Rows from block 2 of a small masked spectrogram model, named by matrix and row number. Rows with one number belong to one neuron. Each number is 500 + 50 x the weight over its row's rms, rounded and kept within 0 to 999. All counts start at 0. Numbers have three digits each. After the name is the row's rms in percent of the matrix's.
Before each neuron's rows are labels from the 100 clips, of 14976, where the neuron reaches its highest value: "responds to" is what is common among them. Only what is clearly more common there than usual is listed. The data: short pieces for a synthesised band: melody, chords, bass and drums. In brackets: how many of the 100.
# fc1: MLP up (model.blocks.2.mlp.fc1.weight, 576x192), inputs 128-191
# fc2: MLP down (model.blocks.2.mlp.fc2.weight, 192x576, transposed), outputs 128-191

responds to: tempo: 160 to 170 bpm (27)
fc1.7 101:571470562541452517485521569430500495466478457482630538439579482437449447451577493512487504522516526529430475478439539477427454509495526484437566549497479483479489417547589496511451587495555514
fc2.7 092:420521505545474501426608527476422509530488508488565578547579581444538536526441520535572414505429569560573462433458475580541471492425497670420534502497502503561470484491543524396550474554419443

responds to: bass guitar-like (52)
fc1.159 132:548452494468439484456518496533443505480426509519434542450479497489508409474474421530511472502407599543570543436479539457542458486536518453479514512465505378528518494546503529498484527442517598
fc2.159 116:612539545413400545438510427495581581378551494474513498541443504549524511566458518516477502544619455447473473434543529406525497520480558530476434510528530572523538502396498441554571504488499499

responds to: closed hi-hat (54); clipping (28); text has "clipped" (28)
fc1.90 110:517545504518542412493544560414496484484503505502480567574461538497477535538552566502513498446526521511480564402520484538493468435549571554578518468460514578559541404471490441481630450467576512
fc2.90 105:464466484346534665537431520596540402499474518498487475417444513498491508515425487512457521513533516376539434628435480601484492469522482493515462528508484548510530486639485563550466527402425516

responds to: saw pad (43); bowed string-like (37); string section-like (35)
fc1.198 096:443504469609523523428517479494517516515460545573406464563490467513410562566495443453443469609445521410444526465551386451543529465402494540507462471467535520507455408391553521532479422470467523
fc2.198 110:482535425552581429387493485551537577450449560580521430479417472492445557448582464566540475488547584459589518545565467459452558540499456446505490517461499479461540438530513441573393579496492463

responds to: organ-like (38)
fc1.290 091:478487482474541451414498461488508560528560527437536460427572475518522467500540451500495526518481567532468547535476513573423500507463506493472517449539468482432518561456634473431459578519491525
fc2.290 096:469472480548558515620449497459458495523515577477512544533477392551614518580460546514451541483567382498598534454470508478622498539527425494553517501484467584433510547405445498542458608537591486

responds to: open hi-hat (45)
fc1.426 106:509497459517452444523485451538455498534485488507501521610579542447382497588551438338441398549545510472460560541510485515498472525521498527490417520489490545550532506491506444471497523585425492
fc2.426 101:460540569523498472546515577539511461584541457480538579559528571510539493441413527540529532548540457536480455516573498564569557466566405458493518461543510437477423567556483416447520466501461452

responds to: tempo: 160 to 170 bpm (43); tempo: 150 to 160 bpm (30); marimba-like (29)
fc1.116 095:485439536410529448487507568451484520473441452486523392479519452480512453484470520533483429560393485475569518441453531422480457458534441474464491496466538587555547568500472549464525530516421497
fc2.116 100:610490450466474607496493509597599555515466444587450484535513501566528421496511525546559513459461414473411474516542524453434461437432443448486481532493551593498417544502446504522436495580507479

responds to: closed hi-hat (58)
fc1.178 109:467540552473475508526521569536428597520485502556511408569504486529485520499518596496467403507494521511536505510423544475437448512542515383437498517569478576444446457501388377488562601453449454
fc2.178 120:553498537522478580462341516543461435544473454415458553466488487454511601467432506587507487581521461486483455471467427539490490444463464504468525537400418543447574490477528565523512483482434481

responds to: clipping (28); text has "clipped" (28)
fc1.41 111:552474505479500550537576499468540477459506535525557414641531429537536528562487603471497477539500443439455502577540465546521556532463530651451595506393487515468439540379439541437550508641511532
fc2.41 102:475451477515562446451539418468492495441469593460466526490461581456542546528516484548486415569524540506565590454554431498468521555513490539464520499481576456573568564415603493469564421449518506

responds to: bowed string-like (35); key: D# minor (33); melody instrument: bowed string-like (33); key: D# major (29)
fc1.221 113:471553580416413473498490532517465553418559532506511480498596563461529534511457478479500433618514518498541438515474538533535596481471518581540593652544500479462491564516516539455563540527602482
fc2.221 118:528498498579548455451476432479524552520582474480479458504528518481531605511373542509617483571444504464604527573489580421544502435445541459541566500472460576382506508486562521523563529467461458

responds to: marimba-like (49)
fc1.206 105:537447397481534449504524496524575545517548488530487499488556550497470583498524481563501487500482517460486454460430574449602513472477558565527552521542492513505573513429519577446506503465637496
fc2.206 114:618466393510432569522403594481561547539482478521465520525471544406561432443488561466523531486558437473475471581452513465551507421551460510453551535616555531511526547548418582475528454559494555

responds to: saw pad (43)
fc1.228 106:527536552433592593495595476442387430464436486446586518479461597490500466566440438466486401435542520351501509515554480456530509517500374536533489532507474456496572508487433478503531448530552571
fc2.228 101:555563487524547514485582487435458413553516511488463539503461474446419480487454427434526518455462442452565407454543477518446481561555576466465575529550440506509588551584439517558459456458392516

responds to: key: D minor (30); key: D major (30)
fc1.433 095:594428528597474445488519513505504535551530569608463479536472496478548550518564467520478486489429493503491420517527616420596465533547539545514471533491615426475502508572549493516453513426459531
fc2.433 093:479506449444521504506449399465491542434493559452496547460456602546512499462559468440492578420540524607489517485436503567419482449438568567507523493453458416467541595521533481538484510467528481

responds to: clarinet-like (30)
fc1.276 091:470434498422479525438508403474461568473511556453439396451638427566600539435525578445471569465482504557481535439547609460446461492530484530542454502497498580504469465499568450546500527525440539
fc2.276 089:551431496415450549562448418495478542503475528438607518486457517458576544482487497444496530520451442523511524442447466521496468568543489432438491486507436480498483514474426504569414511548489542

responds to: key: D# major (29); key: D# minor (27)
fc1.443 107:427507502493517571537447535510504522503537390482540495496431455597512490473508513369512497496516481446502477608507569492455557454452521478444479586487547572478590505477500403483455553511508436
fc2.443 103:473486446473458481470519553422509511500502539516522497488518381549503418433480534478524553571470462438508503535465476555559467500508512400545516450543538483549496524452544497516592540607509392

responds to: clarinet-like (28)
fc1.309 100:474502516471599589419523521506467419568505470470528430435415510439597570430517516562475510443466378470458509528503500514500552529465488535576614526592555443449557468509528433487462459492544426
fc2.309 102:426541567421515514508410513504536412342515495454468445557499437526446470510536542550579442546577499455503474493568572456511603569536451560531564569413577500619436566412520578489465486519488544

responds to: horn-like (41); bowed string-like (33)
fc1.100 096:542555493484380501502491507407428558548510535443524534558320516501526561534492436578560468499429461510505490460467407559552456518440581561514556614501439605467491494484528485485525537501458440
fc2.100 086:513489471495545438487438468495500484455490588501534458475587428565486442458553485505541524524509488513499560424446467525459571476521469545445582499465518479497503480361625506491597540527439552

responds to: key: D# major (27)
fc1.461 094:492419491477477615488486463507478627515523546413570525515487483517564512514594604471510429462477483479455517542502497564417419451446511559504436580515570477549565516606376450508536465435514535
fc2.461 095:448568605507479469516494459541489534522536472430484487582449534493458479485583456460521586461545452566576400478534518497601536539453531479416542512490503541629455478452527503482473367591576532

responds to: bass guitar-like (53)
fc1.259 092:437485451473529508594498525436442586467461585433517492443512525559505491389483457453466527480420545619536428485581413473465524520422479457439517480517495517540547544516465522593481450562534409
fc2.259 097:498455558506507514600551437419518492458551497521524498403562410421432494620571531499492522494515474473488558534513500567491533461501509569488508572528539512490466447427507463495481375556508567

responds to: kick (98); drums (98); closed hi-hat (54)
fc1.144 102:494393456604467466427426403424513466503471406445547585499517581490489454450450370546554523527485463454543480433505510482521530511556390513502529527475524518571579527447515441434516518557537574
fc2.144 110:520580525494469463496501563494474467589493408486471561536532431536533515446493520402488486565455443482462492576504447499423462515488481476485496444507568555477531507585482484424459605511407569

responds to: key: A# minor (25)
fc1.359 113:547431437517447517536459423583550524481453495508456517491511531438479526427566563480473389510445505473441499531609499594558461590514513449489445464452598537508502560535563467453475556525448496
fc2.359 098:413542511556545548512454499475468476525494560483392478537425471431514453491464497435456424490428499483537497481565528576417448575473543527517391514510476492498585589479572454485447566550530522

responds to: key: D minor (32); key: D major (27)
fc1.556 110:517459458431431454446462417603520524481499401594499514512483500513581633494500475540570609474458478619611462454460618468480488541466478482477451503561487454581486473454496469517539553487480484
fc2.556 108:411417514468579511558458504570514507469448439503605498488409522503471551548483534569634534499400553529441490582470485471511454585452457469485560530534486544507479491572464539570448522495527428

responds to: marimba-like (36)
fc1.507 107:464498476516444430494581574578469530478427475434529502466533540544583532447504509516532565395540481491486540520550568559546487481537545544533464539520476468527540557489539546504512430427555589
fc2.507 105:546413472435487542515547357526480553482481480455485550500502503461604499426476485575428447429569486443467493529600497511469513510500598575521502577536539614513583612558398580529503518435510446

responds to: horn-like (49)
fc1.167 100:500437562490593623466595521476560512462369519508417513447553472453517543459451413495431440467510492517459497437502387488485447513606470478566493510487484453539570500486551557472537517545483507
fc2.167 101:474458535538574490529482519466457492517584554473507495469507465485535531538443543531564443384585457460410479440601555528504629549472553488472480527505625501472479564510457454498617557458502531

responds to: clipping (49); text has "clipped" (49)
fc1.110 086:501448534438522497571415558538555454422436459539442442516517484480585485467493548496471480543482505568514485561527494576528485432582494501553487468495572480494499532553465480460387491502567495
fc2.110 091:508418547561525443456485537427473575644471453505452502486487529534498562501385444449516517361513528483441579493588559431531545504454573542503555556511513514470434497531522418428504532453551499

responds to: open hi-hat (47)
fc1.382 099:530539506532564570463438577515590531534547478478402519473514550539477462542452545501456489515465464461519537401514474512500492464423413589500445416477526530504519474489490538426445464446587522
fc2.382 090:452607519591517398472522425467413546505434468520549485351500484527517534501461519551497575509544451522490549469509494572530550476574566501522483492429473452521444461547525491536477550507505530

responds to: thin (high-pass) (30)
fc1.525 093:472500512521437448467513469354487386491446499498572445576472584566440509521468499502551497574615489568543471497558452488487488491507513536558507512567553500496503471561472521513539482474390521
fc2.525 099:465501557414476500460561549500464500544434537425399463437531453453511539502473420434531496506516480496616559630435577499461513482434504558564521416491579542520318518576527542472520579582487502

responds to: quiet level (66)
fc1.335 099:578398501469535548451479465507525475538451495453490523433464376500423556530447437407514463511494536468421442503564445526548505532654529531418543394458413487459493529558450515440462479481541483
fc2.335 088:415552430501503465485563573519593551461565455438444429522472502444560473492506461531437413401402565471445475537456557482462542418493450544542473517521506555490555506449450484430513507581409494

responds to: open hi-hat (50)
fc1.509 098:511505486553483471520466516448434460435513549530527453566541504513499485420413588503411483420475413472545411515488518494452373568497511453516540478420486480425504530548445461470517491539542494
fc2.509 100:480578417573514556501481505498431438537554510574443557570503482409492503565478584512503562423546446451510444547441585468509437409483483554539480472558495420605507461511623450526379515545437483

responds to: key: D# major (36)
fc1.563 115:409559566482512511565534458481466597494483494563458492503494466490566569422523469458539414537502514503442501478482566506539546526545468512424598590456485520476523580502539419509464500522512455
fc2.563 107:501470521556495350540490475457538468482567477496421539482562506546526472516509537474500545545442516510517517565453595472598596457516517538526483534460421464469560550532486487465538569471447458

responds to: kick (98); drums (98); snare (81)
fc1.160 112:495480418483511613453466491414577434450419503514435579563473515457459484461527554508517430487586497425498467449490512527492547479547571533533567524465505597580520549556490507589563451481517445
fc2.160 101:476538471514579503486470479403523520610492573525513416457499523503495547516587504652587449486613500617551493551499508577509464522475476503515453538479431627517528458557545531537408402531551475

responds to: bowed string-like (34)
fc1.16 104:442479503459527459535627487465457520560486455443545436533414492426465517508543466425548398522417493497548467478453441559556444518442575496478526563492503545544532442513425601441599438512473571
fc2.16 105:511614415498582520458635434470476487485506499590461533568504541456420525511456409481438501580537523532503509511525471489491499521512568483513561412492431516573527551560525553524445460477498555

responds to: clipping (27); text has "clipped" (27)
fc1.235 094:514552508579432529555613440487588464449419433491467526407590463460517538511469536480457545499518558558484554554523522531461484492475552501474528444528560588556442479542532460457533411416481455
fc2.235 088:540521531534465559542483513488516616409477576507500471535440451533458547457563517467444531487473442463600552431389496609462473500496452585416522420402473435520482547523511423552526480611493462

responds to: bowed string-like (41)
fc1.202 089:500482511445464474471567536465602488498476489421552531474519510456581504346520512372512593497434419561588568489537524446584544500501482475580510486501465516490465571415475487544528560558525541
fc2.202 099:510410481573458579493625431531592494530483461517502513451536508479565422445565522529541505496444517437517569508453517515526561504517627505520472428511419500519524464526504501498505533511553537

responds to: quiet level (81)
fc1.575 090:550491493489513591531558485562526480513500495473501562466477360501616584507448528446498510517446500531516607531602487499588472577519411439446519503501492483451619474547594554481507457402557473
fc2.575 088:565450430434490481502448561458557588548509461483494473515525631542450465538546476514508471548545471480500574451576546528364541565592457543677517526441518509508474497471511617403513541514523522

responds to: bass guitar-like (60)
fc1.277 092:497417502465586501471500579529505440491413473397517536509474395478430490521502456455528591520517457566551585450472454505557519613481471480495591522452487477505537490407496489491446554512520481
fc2.277 095:523422438472535544498593524457579521460484533448361577440510489502617531537477564478570526498541547578529494477411530489530441511544575480470497538538460446415579497465528523546539469503538580

responds to: thin (high-pass) (33)
fc1.320 097:424534495434482494596503540540539525709524574504492492442445495555509592403490468497512485412468445481478424506461448579544488464421380558335548537442575513515476460510574499513493468510542415
fc2.320 100:538462392546500536499538508444473458528484567509506443544517452452521450541561527559391517509460574495415505504524532510489523544495545504613433528575475415526547543469522509451506455460468452

responds to: quiet level (73)
fc1.283 090:501499482458596409578414450572454440517512517528521463441491496544487467502489490367527529472510406481341442442515526495481495451424536483546492520491466447548521471508451452494557482481478490
fc2.283 100:511612454519406526541539452477576438471503529514504437510563558480464420540453548470462437570549527507610529505504588435554529538553502508527570507494464567476434538453552490623589526421475561

responds to: key: B major (30); key: B minor (25)
fc1.260 096:537493497471392481482557545525571435524477547485559543493446497492458414604566587447531529480534448507558442457470527392465520578436537525583503498553553512511416439492468578435486503429452507
fc2.260 093:558413469512567535510522493419465492468435532518454521607622475610436475482485519406438543517443607499461636517432552526484473481542538483531529461528524437456490490476508492619434568485576556

responds to: text has "noise" (29)
fc1.475 101:533441502515549407424474507470451360451517475526534579511585531455509489562422392490533570477567500482444419508480441447558545496458460530573519442442529526508467540502559447347435442599504515
fc2.475 102:368507436490361446478533500526440473497530501446413520569537465491537472538433532391535449517409522522541425457518502496457437493537544454407515463375482497465616415532515463500488487445487538

responds to: thin (high-pass) (34)
fc1.213 089:542437486536524557511513569459536508501494480515491482582477606360534455492451552527478449618487374535422534458456509582489526433583513506479505522480510532505485435463469515561547469465526465
fc2.213 096:572483429570512543436412478436489382480432459478468444540437509437443507551534428427484576569432452470508505591579530383439433439410489579501539547467456524472515545499570510482482410541502470

responds to: bass guitar-like (60)
fc1.38 093:516494455480483433481487477456452554517537484488509419477580566497579455549516496469462385418493497477417549585478503471539421500436507373499519478518441509501490596481538535546444457464561463
fc2.38 093:535473547481460551538376454512530466497540435539466630448609516388556528473581504511509561547437542423482444477482532451593508595548583510498448549502485490490600488500432489546468527414446554

responds to: ride cymbal (28)
fc1.539 104:488459570477502445509517520532596482545448579490486491415499609480415553487543565460541523474437463485554468526541446522490516461434503543427439558545590459572419476492501464541493467449580471
fc2.539 103:449576515578458422432500503573519477425470495607481502536463491465485500430403533435487387476501521532432491499471468503471515479457574464479434556466489516498560481468513560483556527546394548

responds to: thin (high-pass) (50)
fc1.3 099:568506555564516543509506588425467447380497466402504497445449474479577476562434489445496553485476462601594494420544493441523449486536463549419541454477439530448510530471461516513433572433575493
fc2.3 111:478528502573463566556500530512482599647497480551475478395558493516507521474428463497505433605471464528546529487497441483532485587541478440534430535557472548533541453489458505519520534512561614

responds to: horn-like (45)
fc1.216 098:553395545465468607442495556531518496541550467414503539489566560445571571539484504459444543484565479468482572491477473474505529537467532482471491461554531408589540423448414418435582562500459532
fc2.216 096:519582431496536503549491421586511481521524518426475530521420516505509432519500533538457478498397491440567464548527413496523508445505529563540554463618453579460476522519559521465398447497518454

responds to: bowed string-like (42); key: F major (27); melody instrument: bowed string-like (26)
fc1.244 091:518446470522458500552560592451535490516546536506519417448453521477437372497477486446470521476494602494516595521510518473554471587455492507487499491532486496442510602545520566441508522545530489
fc2.244 078:557410556429426458545541456495503410557472552471468492532502382523403463488570517545558484495432565549494492532353585436499550573527417410478537489449482426456519492485480466505426512434455501

responds to: bass guitar-like (49); horn-like (44)
fc1.207 096:547572492565464506542560489499553458549492491481452481434635532579506501401470493458553442578473460532546535482431442462486560423570426539539465488515478469563589525543485452563507507495451444
fc2.207 101:468525463480484466478410566607511478576535564537463536471579516494550460510457526581495514477614521425545474469585491487529636491460437476447459512480500412451504517437504515585492523519434532

responds to: saw pad (45)
fc1.516 112:517502571472402533510542383514543571445481473416537417502418484471543441522510605554513453493424525545501512528465544483611491499448421608509456515493455557455488409415472525503490414436404516
fc2.516 101:506517440497462536520542456435551564483486546462478509449450449584446487544439536485487545515482598561543560440484563558484442561425473460525472535527477498456549586475602404584493516448523443

responds to: clarinet-like (34); key: D# major (31); melody instrument: clarinet-like (30)
fc1.322 096:430499449553440574398489502548481492464457513455538496420431515497406579492468464545539405445419444501550453560512548464476619474527508539446399503522482535458418613502502436494554490484545523
fc2.322 107:427582502497472468503461506410470542487452466501494522548465448529525507476500405454493507539477492528418501454488496512479516335431458561497468464542505478476479456435491489498523540546466502

responds to: marimba-like (31)
fc1.570 091:419548564415491454547529520422461524412357491557494436447470489517469465489514492448482555527431535549523451515480513552489519504452481532460522411494487537545476506432435469410461559550360504
fc2.570 092:483406541506595450427537560520507502485519498563571583458421486441453563457527510502495505552514382423471561469462509482532654527481499475560487488497437553463480459397458532325487575599456430

responds to: clipping (27); text has "clipped" (27)
fc1.523 093:415449559499550462511508586545503452482574475456448436423594452466590556482540418453500571526532538494514467541567442559431543533559468483511457544615543482549387500583640512517532559530539398
fc2.523 099:462506585611413489485531508486571507476401511489423450540594511503426518430428522562528519469551574484487449505423633367488490513474544480570486577523488475638501485534500428409420411612508565

responds to: organ-like (52); melody instrument: organ-like (40)
fc1.512 091:465411505563495503475462434497500506489546506492453424435504549489522544499580505388412468537506421490458476593560566476440470460530494506515463556602502496472647554468451482510518517469448429
fc2.512 088:556569502502470515497533455450562492461493506449411524474534375500535483485498419442545652602368482521519470463488485442521463573472514515471427494509545513583444380456475450513513514446549457

responds to: clarinet-like (27); text has "noise" (27)
fc1.573 086:469546429560378384471463499561565420536432487541521435536510463540523476424450487453467487465494517488509506464478531441514542571443415475400489460554551435491559536534459498490539490548533493
fc2.573 103:417496509416510488555500600409492576428495519440463473456572502450511551458523555462492586526360525444486432469396485546378514418497501416541532484403491508563486495674505481495489519509505480

responds to: text has "noise" (32)
fc1.240 096:502472478504473409539515549492653403506523483451489455475488525383461511573429518531532558462522521461573341491440519444513560593523414492548467516504435530443541522567530440535496547515512498
fc2.240 102:431516473515573558504506469415521499499536502590562445581463573501584439411437508549549489444517456557424440517548529420508568396386572504456487536464532452489559507486510524565441475448537516

responds to: open hi-hat (55)
fc1.94 086:483483535629511452484497541566485531520486566497414489424508458607523473444566546518484561494536498511618410414481465601571529466503445470558411525510484520510569572450526484450507527557453510
fc2.94 087:486475480507536576491494495462505396439491568446487585470508598535543448473579423451469538409562466454550486526527483547530549463465474494536489439521477486551528570496478461498470475473559514

responds to: bowed string-like (35); melody instrument: bowed string-like (34)
fc1.121 093:548492538538497551577460553532518551610559551497460519438457525485543433514516539468461407519453523432422584547466563459522578509445421502487464530558514541434573594460471533522471487614427388
fc2.121 092:498540555521496511521492568415475516467464567441481482512527533488570389428515464511551464533558513493521533490495516387526427436545559440468446487521545456541476544507483547469487408566480457

responds to: marimba-like (40); organ-like (31)
fc1.344 098:500440531459518536363535536506503504512408490504503472441538490569482502444498485460537450504490484460399546414428530554541560509480444520534423504479556484626522430518663491444504585522472466
fc2.344 096:376577443464517540607462480453626458496492562527530553491407520468508521558446525518520575502470463531460554511566459487534476415456428568534518590504362495485518588456508557539454555459428491

responds to: ride cymbal (30)
fc1.214 100:611550485477415500510537569552378572660442471464474478601452505496535483498501490482550458596406494513469530558470499492452518464522560441456489458464451579463530469467513564462459510463535408
fc2.214 102:499555432493495462437488454516444479497600550454515472462517464496448542609517500542470521478503506487523518495569555497476472464496469498567409520458442459621532464552557516491552535470526545

responds to: quiet level (60)
fc1.299 113:429510473406475565490569462423537534490501457529544476547550474480562501518522542430520403553420457528534455537487494445430585575606584577494509449511493552467496474414490549476489513493530515
fc2.299 103:504486503489460524555506519509415509575357510447551532535425483461401516499551543537546526580550476509443452383456511449556544507432473543571533533572501563498450330520457603475426515447489518

responds to: kick (97); drums (97); open hi-hat (40)
fc1.449 095:424533524522525515483532547448500408499502524538473544533557442495498500432501527484417459393517495450558449492484597634496570445506448489374507480534492473560447576565495379460532430553507515
fc2.449 097:481514517548496432518505466600512436546442522559493475560526435509468541397528484531516592537456411503494482468505454538481400436526480629512487543508542476566526502443509511491460481379477480

responds to: clarinet-like (28)
fc1.37 085:493512470459523560540626520653499468500531537419435556448544463475577506484564566516552481411538617516514445453502462461551465443476541540538524547376537545490572528523489517519444519548483434
fc2.37 094:486536469545518496507472502397513475474538491491507528511453586539382509486483485520422563448551503484507544411504594488497432551419500494473524491540588564571484612485462494503495456459537567

responds to: open hi-hat (43); thin (high-pass) (34)
fc1.301 090:459587450461487565492444477468507505453473475429501525554518460497490595508421475530452473546513451522567480411470494534476461583579575453477581514485330576485514504539465448419442467460518521
fc2.301 088:568469513524463525466550568520497536572447482539499547473464554550485558457487517503469518567518539523556532522468530460502471428622526489431523475484567545468502413551479536390531557541415531

responds to: open hi-hat (47)
fc1.54 094:472577577486516486486431527511440468490601587549498485591470547483577572447422559520454515557485543549453456536537545550539531438487400382555557516581519505475570538480552501520501480529561419
fc2.54 093:462579483544569412554547454405536468497442490425444541583561550482469522501477441492423523469590518434641511483483447453542491570501477551514460556446410483507534453469473389462441406417557425

responds to: clipping (26); text has "clipped" (26)
fc1.551 084:557425532520474511508573533459548500394517412500560362579543550465516557527481557558581425476435515462464531503498526503424510501441538526573467455497519538498444519509506489431461407398416526
fc2.551 095:504484525485493463529509514477417506499451450479485481519524622540512467550541437551443474568530458410437555481565494483509647523491504475456539536398421528464478500407466564488568584485580441

responds to: clarinet-like (29); melody instrument: clarinet-like (28)
fc1.241 104:468450436453491454532476512599421500503461409529590537485534411590529592403531566560476558542495447507505415473429553486559466446508552398541501446518562452499485431485479439479390530548552570
fc2.241 102:559526395471564514465523511539465481440544576538513537506508396537445552552445587454435385522535438510497592397539523540527522442441530478560450560526547502495543597489507415462524541466437542

responds to: ride cymbal (37)
fc1.180 091:513478407526491549534508558454496498548568529401538493478505516456475449577580584444427379472538476590508476516462456565462505583467475505400536498399509558506489529511432465404465455437511486
fc2.180 107:477535560507484424391486467480465426564479520597539512529553503537518475545501469566472481518541517512426478483446576448501459605425590535441470461488544485500512471477600543529496570452596482

responds to: quiet level (67); marimba-like (34)
fc1.256 101:530582538486554475525445410602604523514442524583588549477514431446523571547440400494525529544426477573423518505405462544492423501462509596428519594501479492555511520519549479605560463512493581
fc2.256 096:439546499548564566517446577500488470421440491469544553436605592552509482516453532508479547539469483508503483504573502458516517534507453533515407521540469522539416514525454530467529510435435453

responds to: marimba-like (35)
fc1.82 109:565472492542518512514443487570538596440557464592478431509492561556557530579529546528422509521420475399481506480437480469525542497471471458391596465504518571514534544369523524508485441474501503
fc2.82 119:578450439487613497596503551438546588457554440568440512459515546458582473484502513562442580484453508468442505458464566458508459496538497485493453416541451540484457519493440558443449518511526545

responds to: organ-like (34)
fc1.147 089:599516477427554571491423566481438478472495524481548416477504454490547513479569458478426535535531511429526507498547493527531408488504537543457450519446557434457394445545376500485491487451539593
fc2.147 085:462381480439458405516481457547515467447519465517360516433555426498502456507449519502475575501449546556546518527517500560435518560504491508494590509542470437467429578608415505467603497517549435

responds to: key: D minor (27)
fc1.62 090:475626511448433534613503493610504442500430565452507554490573569489469491513505553436485401543480526525599544463519460503510470469535478534423470501575379458499525475462517431429452483559586407
fc2.62 091:456442585561509545509416484479555487525543480508456532575440566418556511414471471443511505417409438485522507512532483503467459548593572486558395505538591439415435504545573520539511434507546542

responds to: tempo: 150 to 160 bpm (32); marimba-like (28); tempo: 160 to 170 bpm (28)
fc1.429 125:457452464540485453551502599488462510417432508477547442494500560469522618492484540496409547442499590529466574410528492512564585411479404532521502532441478486471445405440537472490502522588479519
fc2.429 121:431546559550482488490465488518468512529479545427622484509442527465460505468513547615501524521572530443531535513581479446550570495477541550549477479432433552465512472417461482452440623518395452

responds to: key: A# minor (34)
fc1.251 107:492540543468470574504435485584568559525475535432458454440449569474525558482556501492577408422431521495520541495607507538487478577533505534422515470479529528535509552535527492559500556525566479
fc2.251 110:424415439557532529502455467492451517622497502487451474518419492453538484438504456488492619461440501497431439483444497476536485500574531453498493524524520444476508582429539372457496504602480492

responds to: marimba-like (32)
fc1.574 098:436534531484449560473505494474432458479460500586515475411527492514518480439442477545516451546516459563437553508510572530398469483471508523468538467483484542494450471572478535523578534497490376
fc2.574 105:479535648503532411453503564535499424529486476477579480472483470594581503510519376566522419521541457452552622503484532448502577458523526457522565501490513458567486526494494457446505612501427486

responds to: clipping (30); text has "clipped" (30)
fc1.435 093:567453524464498535423458618474499569497460503557490479567528510444441503440428502487345466628490527502509549524490465505566492490482486521532535363472487473442543510532574545504575603522460459
fc2.435 098:378537449514438416406491435544526488415487478420491450535434512502503512528502480456544481576603498555399549439467479511445446434523531536532599480447531470479485487483544459504431470562482511

responds to: quiet level (62)
fc1.530 101:453423481575428520470480555446518551559425489442520525503485573503515522468618509569581497491546471476572509529580501461477484518554468523492507515553512509473568457532560391453543474466492461
fc2.530 097:569437543495549551608519571464501450556461530423572502439517451461547534515454444466436496571453497513507470475551461596508520453536401534470528456548578495491607474395437566555579524519440457

responds to: quiet level (74)
fc1.1 090:559470389482476469445450537537507448580483436511463560429534524491558518526520495529581529474470417504525509508499513557650550480569508558437601467539529465458472464524568483566536596464595532
fc2.1 092:465570466552510547511506508552475517408572561493565558557463491528515518523454489539485507510593481508434593456596526605479522482489575505488485534542471572435452476410444520442578456397472499

responds to: marimba-like (28)
fc1.508 105:472521528491567489504551549473407468527483464506533578419472511529481431530443466456507442522558592504492404517506471514529472457502434465585497479518529448566446520571494564566473515411430436
fc2.508 100:464523518468532490537524509523441474569543440455487476581519459416465545505478551487527497506494422507490442489518557456532491565435654561494436466526468509514472457395534513414473586373552574